config.toml
image_size = 64
vocab_size = 29
encoder_moe = "expert_choice"
encoder_depths = [3, 6, 3]
decoder_norm = "layernorm"
decoder_norm_position = "pre"
decoder_mlp_ratio = 4
decoder_qk_norm = true
decoder_parallel_block = false
decoder_inner_norm = false
residual_init = "none"
eps = 1e-10
steps = 6400
Rows from block 9 of the image encoder of a small image captioner, named by matrix and row number. Rows with one number within an expert belong to one neuron, the router's apart. Each number is 128 + 32 x the weight over its row's rms, rounded and kept within 0 to 255. All counts start at 0. Numbers have three digits each. After the name is the row's rms in percent of the matrix's.
Before each expert's rows are labels from the 100 images, of 14976, where the router gives the expert most weight on average: "strongest on" is what is common among them. Only what is clearly more common there than usual is listed. The data: dead-leaves pictures: piles of overlapping shapes. In brackets: how many of the 100.
# router: router (encoder.blocks.9.mlp.router.weight, 4x320), inputs 0-106
# up: expert up (encoder.blocks.9.mlp.up, 4x160x320), inputs 0-106
# down: expert down (encoder.blocks.9.mlp.down, 4x320x160, transposed), outputs 0-106

# expert 1
strongest on: vivid (100); small pieces (78)
router.1 107:130151092115106151138138152119079188140142122186099143148108054128151137071159166183081105147150162100100127135113114173103073069118138122098097126096129137093090136146117105104132077164126116158100094157165099131154159140120178159143157118156091116140176134142148186112099181144124108150135120100121194070112091168177130
up.14 108:173157200165158153148148102117171117151088124108128166070097159102137167123144122136107151121114097174129159155153185126183106141097110125149129115130160145144146143081166141141105214146129123143105113115114185152113099121194117160078096124078092154122125089153109093164199132057159125059140118121133123156113115100070135
down.14 127:128124157122127101086128124138129148095074106150156107125088156194134174143144056095157099177179124102098138182160151113132118152133169092161142146149073155142117101101099047168129160115152119119103137125154136195117053190167109116124087167101174120131141140150101162083132071077108160092111144151144123119207120163104120
up.15 096:117095151134125087145140142156149119108152215121157140155117153142110104192116118085134127158149139075132158108082150147154156144110132123116111128132102114142135112200114097142151128096129166143176109113090133052107143130146095106118074171105158142188097112118066117144123131120131143129130124145107107131175124119125135
down.15 082:164135097110123097114124071184138184114100137150106164078106165159114108132096096093139143124130163179150177144118089148096119132136139114098106147130125120171116120196212152124214145140059150121124096086172129123156131086112102171211165154136132124154108088130129170119110102117133169147130221120129158108162134098094151
up.16 103:138078128118137137196090141121163166147160206128145103168110157112051105147112096135141062159106126092181094134090122137123156145111124152118132129135122170151153081188172133117073124088158154162155174099091128066138115116112070139103137153086175139157093050173094170120171150134154165130121119184124085153146145124121129
down.16 081:085094109157118145096104168123066138094162135147136147148176123152103171138111100157156115204065112169098124155150102115106124123130127072069090112112125165129083110162136105112149160155090146122186185136172091106132108183084150172109187117102123109135134168173087145114095110109074153171048175141106132128093135126113138
up.17 100:133110152109122126188127148122167086113171184121134132148094121137061123138132133073108091191089116123169142134110139129146159167146140155113092112112115114125143085182129153100099123131164159193158152095090136068084136151150080161131071158127179120201117093095096131151138188126136147133104105213097118140147112143113139
down.17 088:068134133125170109098136113105086217099175213128131127046119170134103097128083138169149147163102127140042082127154150108115153134129058095135124120129104137110129178149179083103097090069140109081169106139176085085141174128120155107154158113099139137095077135168112108119119120139130116169131134116080159092115150116154101
up.18 092:163120146105142107117138077124152119128144159092142128098128146129052109178135083081130100136092080122144072157129130120163158149128128117079126155129094137168107083193132128090152177138117137120151117091100134081135092123146077138127119149059174147174077098109123102106132083104161144121122092189157108165124179162069112
down.18 076:166171155159178122154156155130147143139108101135139116112123086169104125148061116124103092162186143144159130152115145118113144110132149176065071128151131179124120090117078147169134193184102170161134137128066137136069185192150183193117125177113144102169167100127161161115076140157101104126143087167125151069158156121135161
up.19 124:074085092130166185181148121156098093113166147110119090114201120124145135173107144150136127108125102096139108098167072114089120111064082127157159175178137119204130106172114087109136151049116085114169117169145120094142114100088131063048139165131112161111056113119148137142197129122112118109143153131179118119070176122115062
down.19 129:095121124159087096180105110137120062131142084141136090165174136156053137131177130102102130159082116123211128090108093168118139190142115196046117116092131078138110153132126211114119149129211143157117135153055160140133086127086119168120085091132150114146088108088111087133121114133151134134138109203091089158158127112155138

# expert 3
strongest on: grey (100)
router.3 107:140124150150167082081172066162158108090094099083131158095133177137110139160127095104149114108066099200135130160169127092168173177159114107143138137137102123133161103115149145116118215097129104088099117147132179164107092139119087081122097130131123149116099131155114098161162083105134148111121131149137085183145145103087148
up.14 093:177106115103115127134148142088119182139228217157156138119116107085108101083160164126086123149145153085133101116133106149095117092126109154135149115137131121143092154220172119098129098109097138158206121092106103015098146104114096190127155156120169122158104110088159145151106164153163165152130103167112194091105137133182130
down.14 097:157172107111123133111168170099108152154150077186143097108176118119145096079112149131107185131194119118118133062087123139101113121155119170148089165103075168144137122155127084169179116099091151078110128174193170110134147072102135082087160159208133118111152159194182133132118200087099106146129184103118149085041126093141139
up.15 092:129087134130119164144144145089102122162167228138151137129096135116120113108143202141092113153181131032141102102110146133115103077107167187128114104119125115171077103189133110104120105115144139139158140094089141047122173115132078155150141143069140122185140102138119120133126163137147152136159121124123139105122113191205123
down.15 070:171075121128146141136141164143121129136108092142072139118165094117125124164188145124126150124141138085023135113090127133110125084131141118152074137101179129126106128067089089138116066159101190159108079157151135154147152082152091100153135181189131082116101131100076087208116133112076129133152211080124152143202115120110145
up.16 098:124151132131155186174136144165072159150177155094061089126118099087128157124186213191133127124061094167082076055133138129136162080090115100134097120154148064121094162132179125101162129133077128161137077136172110140126138035149183112102223140136100102093116105054111083142131093130126137118140149104089176158122080106140148
down.16 101:119096143141170107124127156131122188133090174163129124174153209110147150114119095100117142149124142119173192106099125139147169156145136108143090137120119132103144175138097098183125100088101140131124100163104101168143131212091114174166117157149102124139109089112098152126112102143129119135072173107190126139155058118118214
up.17 104:100120134157066114077165152061157122118117153153131094129086104135140091067099132105137095126214147125067125099089163137132138113139131160186115101104122105126118161152074112112151028150099174198142125091112102098079149082153141109167145100168149070112122132149211189147108095157168141148106156112153155113134108102147146
down.17 100:192160145079115073128099077174152165168134098073120185068108126170132119188136100085104173118143081192104133170140111037113126153103151078097179123124158188155104155154203082156100154096108102090090131114195147125169121138110119119182138141147135163122206066165081121135144168108127120122158143135121108186144130082081120
up.18 091:189072117049176129131158128125144135161144181149115176125126155119124124138103165116048096156178167121147138151117116080122111129133239153128092114103161167130147104194142128053101120120085160141159085117067115077117187101073068194158119187130132187239107106122108146192168157107148142119212106098104106112124133093141150
down.18 100:116139091113105111087104105166080097110108142149179190120064129144099139172164097181140123159085194136178094214118082152148101140138110094107179145131107091097121117161152201086143129121113065073173156086133104080150094156128184140121158091093151146103175172098093075114161107167119142156075130143086090161148128172123120
up.19 100:147139116109083131136128171046154187164144193187179125133099111085167144084161154099077081145157159095148089115106114230119092110114134194164113152144159132149081142199139167134199074154128138168135124100087076061128138089111121146145185106133107148168106119104165161106092119147186163133135140132133173119109134140155174
down.19 109:127141117102117129157133181068133159133133119142138096114111117133117101069099144094125188171180155151105134085109138151146155134164119132109097087075110153118141165143120107199162090153096152091094102117169159161182143112096139106169147119177133108165140183194176148074139135107096131155093128107072219102093089178149132

# expert 0
strongest on: large pieces (96); warm (60); circle (29)
router.0 097:091113097164156126086167147118134139095156165126183055068138173144125058072086141113129149117109146163082166107075082178152144161144069133170109113064164073133160116148111096212157059062060138098149179127155118091084122042112121061089131114161145142139101137148173131101145108115102059159101168105119126123127139082117151
up.14 127:071128112154135191127118147031125133142152156121116074135132113083155163108148128159110094120166137079145074031110129170116072085077118200176100124111165123167107153166080096159167067129111136168154122142106114122107123088119136082093193132111088127127091112130200147108130084135143142108162182105163203100103128102177114
down.14 116:117092097101060077135117106143145093105147095103122108146156157111077143155129116078109139161086111171140104090101084125155140136164163162123150115092097094151116094062116182070172115100156169140108172129112125142152151094111094096133118106192184087107117133143125113172116081119137151137117113153096092148164143114117165
up.15 098:157163145103176151141121133091085118124200153130121080080082112178117107133120150153141101209092116148126107116190163112088128032043126107122122136132095148171117143151186100135128149147131092113150098063163106099158102122214184120095150130052107152117116105171147144170119116087137133107143161123100137151086148102102096
down.15 109:106112124132094120182104084152158122137088116109087132185134118096090165117158102087091143152112132080208171082107118177127144169120172121100139154112109133081170093064095183137179108140162161164163137127068162174137117145136113154121089147128125117159186143072144113137131124128130142122094113150121145104168143223104126
up.16 098:148118140101131136110096123109134179173114200170189138117094127098161170065170147146124083136162192126156102191138139162123065044095106134132110112102120182152117115172100118112154100133097108109161149082094091090097117132156114166124127152057114131137163075147140175097120102148138110118159094124189159123108156160144102
down.16 088:174167170118170101067145132156169183086141153135131151099119114129205097108099097115163172092123135126042143165117110143155126107138104154171160133180123123074103164208206110122113129161078112054112135096157121075128164147146120162145151147100134170152206161150154086132107157155152108136152093100153128119127162071107156
up.17 096:199130141061087094149132126131181128132157222115133117141102153136158104166138150144092106169153139112147134179120146139110146096072152129115182134180137167156116094206180139123077156117138089129182141095101097024120144121133134154127115196091152114138123060119088151147132191139178144106138102117138079116115186127135091
down.17 098:140165106117112168170170159154096150135105087151131166105160072168143126100083110150145153141188103123066134148145098098099137136110090124124118151139122193143152104128120059181120128112131131079132076134181144120172161142146151101127131180152104157130213131172096140108122203111119092125170148126165118160102161145118119
up.18 086:150109115090114103182122104143162156130140230126170176155101125122114128150181162099122138138121125092163125155126122129091143117133110138102135138133128160157078150226195130122119149115141116115185124062093104037148154134141122146127133170092158117159147116124094100134112176156173121122160068212163135145123160161165134
down.18 087:189145137131156085116095108125122169122105153119130138107110099179169118170068085168156143119145067174092156139159092120060101105142078071114162127145101143071110116082108081159117155117130136070131080146125167131159179165131168150134154151200081087131200120180138172137105167084147072145186160113130147100104179123088100
up.19 107:163104130064137178183110152096058176126188181135127126105088113120076148149132213150131129155094107181120049123159110104065138068054099142084177158160138147208075097161226097100133107071102090152172117116132112078179120073122134137097193140106113123099074048142098120131110111084108149107113167137103131181104144109127106
down.19 099:138111069161131135194126128133218149162140114126164150121118169132143125077188144100136167176155156141147167090165108153136114154156175140125090170134105111093118109123143156188220133051127109105166091129112136135124111095148134102099129176141146158146161079106169146106160129134142188119124077153102116122117156104066069

# expert 2
strongest on: mixed sizes (72); pastel (57)
router.2 087:081136099169111157179118122143155056102139145075050108209160113107144121189101116140127118092127089043172146102119127119131141103134127150150140150150159086097173131108084074114101102107149162156169154155079098110072133125157172095088140147099123129103114128069115129101139142160142138103097157146147092128170134152124108
up.14 103:188088159085144125128159101107158120149188205111135125125130120119147074117126205130095130076139163142127101122103098131131108117081137164154141091151148192135140120195137167116058093122167139153152132107072116076123179086127113176118129159132134155184096106104119171194126202162157085148142120118105136109108127082211136
down.14 109:173159099106110117131168188093161173116136110176172146139107051117154134134172075079111138160141169117096177110113168111132165091147195174127139126121110135085071130138166097175121092159118116084118120088122074129132195123100132161172202126165124108141164097162149156085096181144158162164158168141125170086116110149127167
up.15 097:127084161144127151156145128133163180189204149096183132136130169066119113101161163128066166109128108116149120093131097173122100137079093164130118120108182105184111141166156159151139138073108117120136093125079130074125115081099069118082154132091090179117083073099122118151167135106184100133184132108102118130079130107126145
down.15 103:167119143079165141126168172115157157144108140112075132066119119153134132150057138144166142080160093181055126167119137036092152130122101147148149180178128166062105144136179093098094140128147137138110085171171115112161122114163146124132177165131103142060123151130092105160139098103127129088148120129138097113102133086155130
up.16 119:088105133155181201162143101110117121134173115075104106134171156077169098101139196166128129097109127083128133081152107138146101110051073165189128131126206082172133137155126091124134074092060119152156125172120147115097134042079142068099138150143079161119101147084174127143162094124106083081151183097127173118087139078137123
down.16 111:112161106121096098151116133152108105117147115112117111143162126153054161151152150092129104138094138182183129097086149126117175144183155203073149110095129103150108145094158178106158124109183150124156157085065083150170121129107133155119154113183153102093077126137076089112128088167169139133127108162109111164164099097145132
up.17 094:119090129124157119145139149103127133186154171091109083136157144127171103117152181098094167123173124089159165088082113115145142157089140193155152102120163094149110162211111113161137078142118133161160091137045112086079172078091080149150133159133081129153101113112142157209139135166155151171158162108096116105117117081172168
down.17 093:139127110125117176120154183094139153126121135170144113139157085085101151098097049167129092130156107100103142131162126117107100145101110140149050181133132169150125087190077090131095115101122132215120181173134116104080101104086118127142155136144125135109078144194140182083161170164129113137128155159135132114115164143111074
up.18 107:117102115132108084141114064192147101090107146101176152161159158137136107160139106093127100105141127087100161175099095160103121158146129118084178131113115119153097097133100171075090181114159137065167166129113094104140156197126103122164076084127175127158166145116117083105140166224136132159101031195132081118185156180171119
down.18 103:126096200199107135062120089124186118176063129090089152151082136100194175148123157158067145073190109121160141097152192141149110111124147126170078084154188132117140173150057116133096077164127123148120119101090169099109172131082115122157116134098078144152184132062183104194143123145136097095159133107127142110137092131123139
up.19 093:160078126115149117114164127113138098158148171191164108136082130138132094128116150083072130143166150121130129083078138173154139163119161165137083087078153144103136192134098099143099107131147139121114131099106099085107184108090079157175108135166158122205142131134122132154124136154143114161132128117106133079149101107202184
down.19 100:116105110076152170171119189088173139128103135180116191184176127085133168127122100135126119133164108083146139067122088150100138131139182177170111172174155144119112083145099128192191129080131169155174127148096125107120088139156092147090120161152116079103116139152142163120151139145117157118152177174168110141182156163115090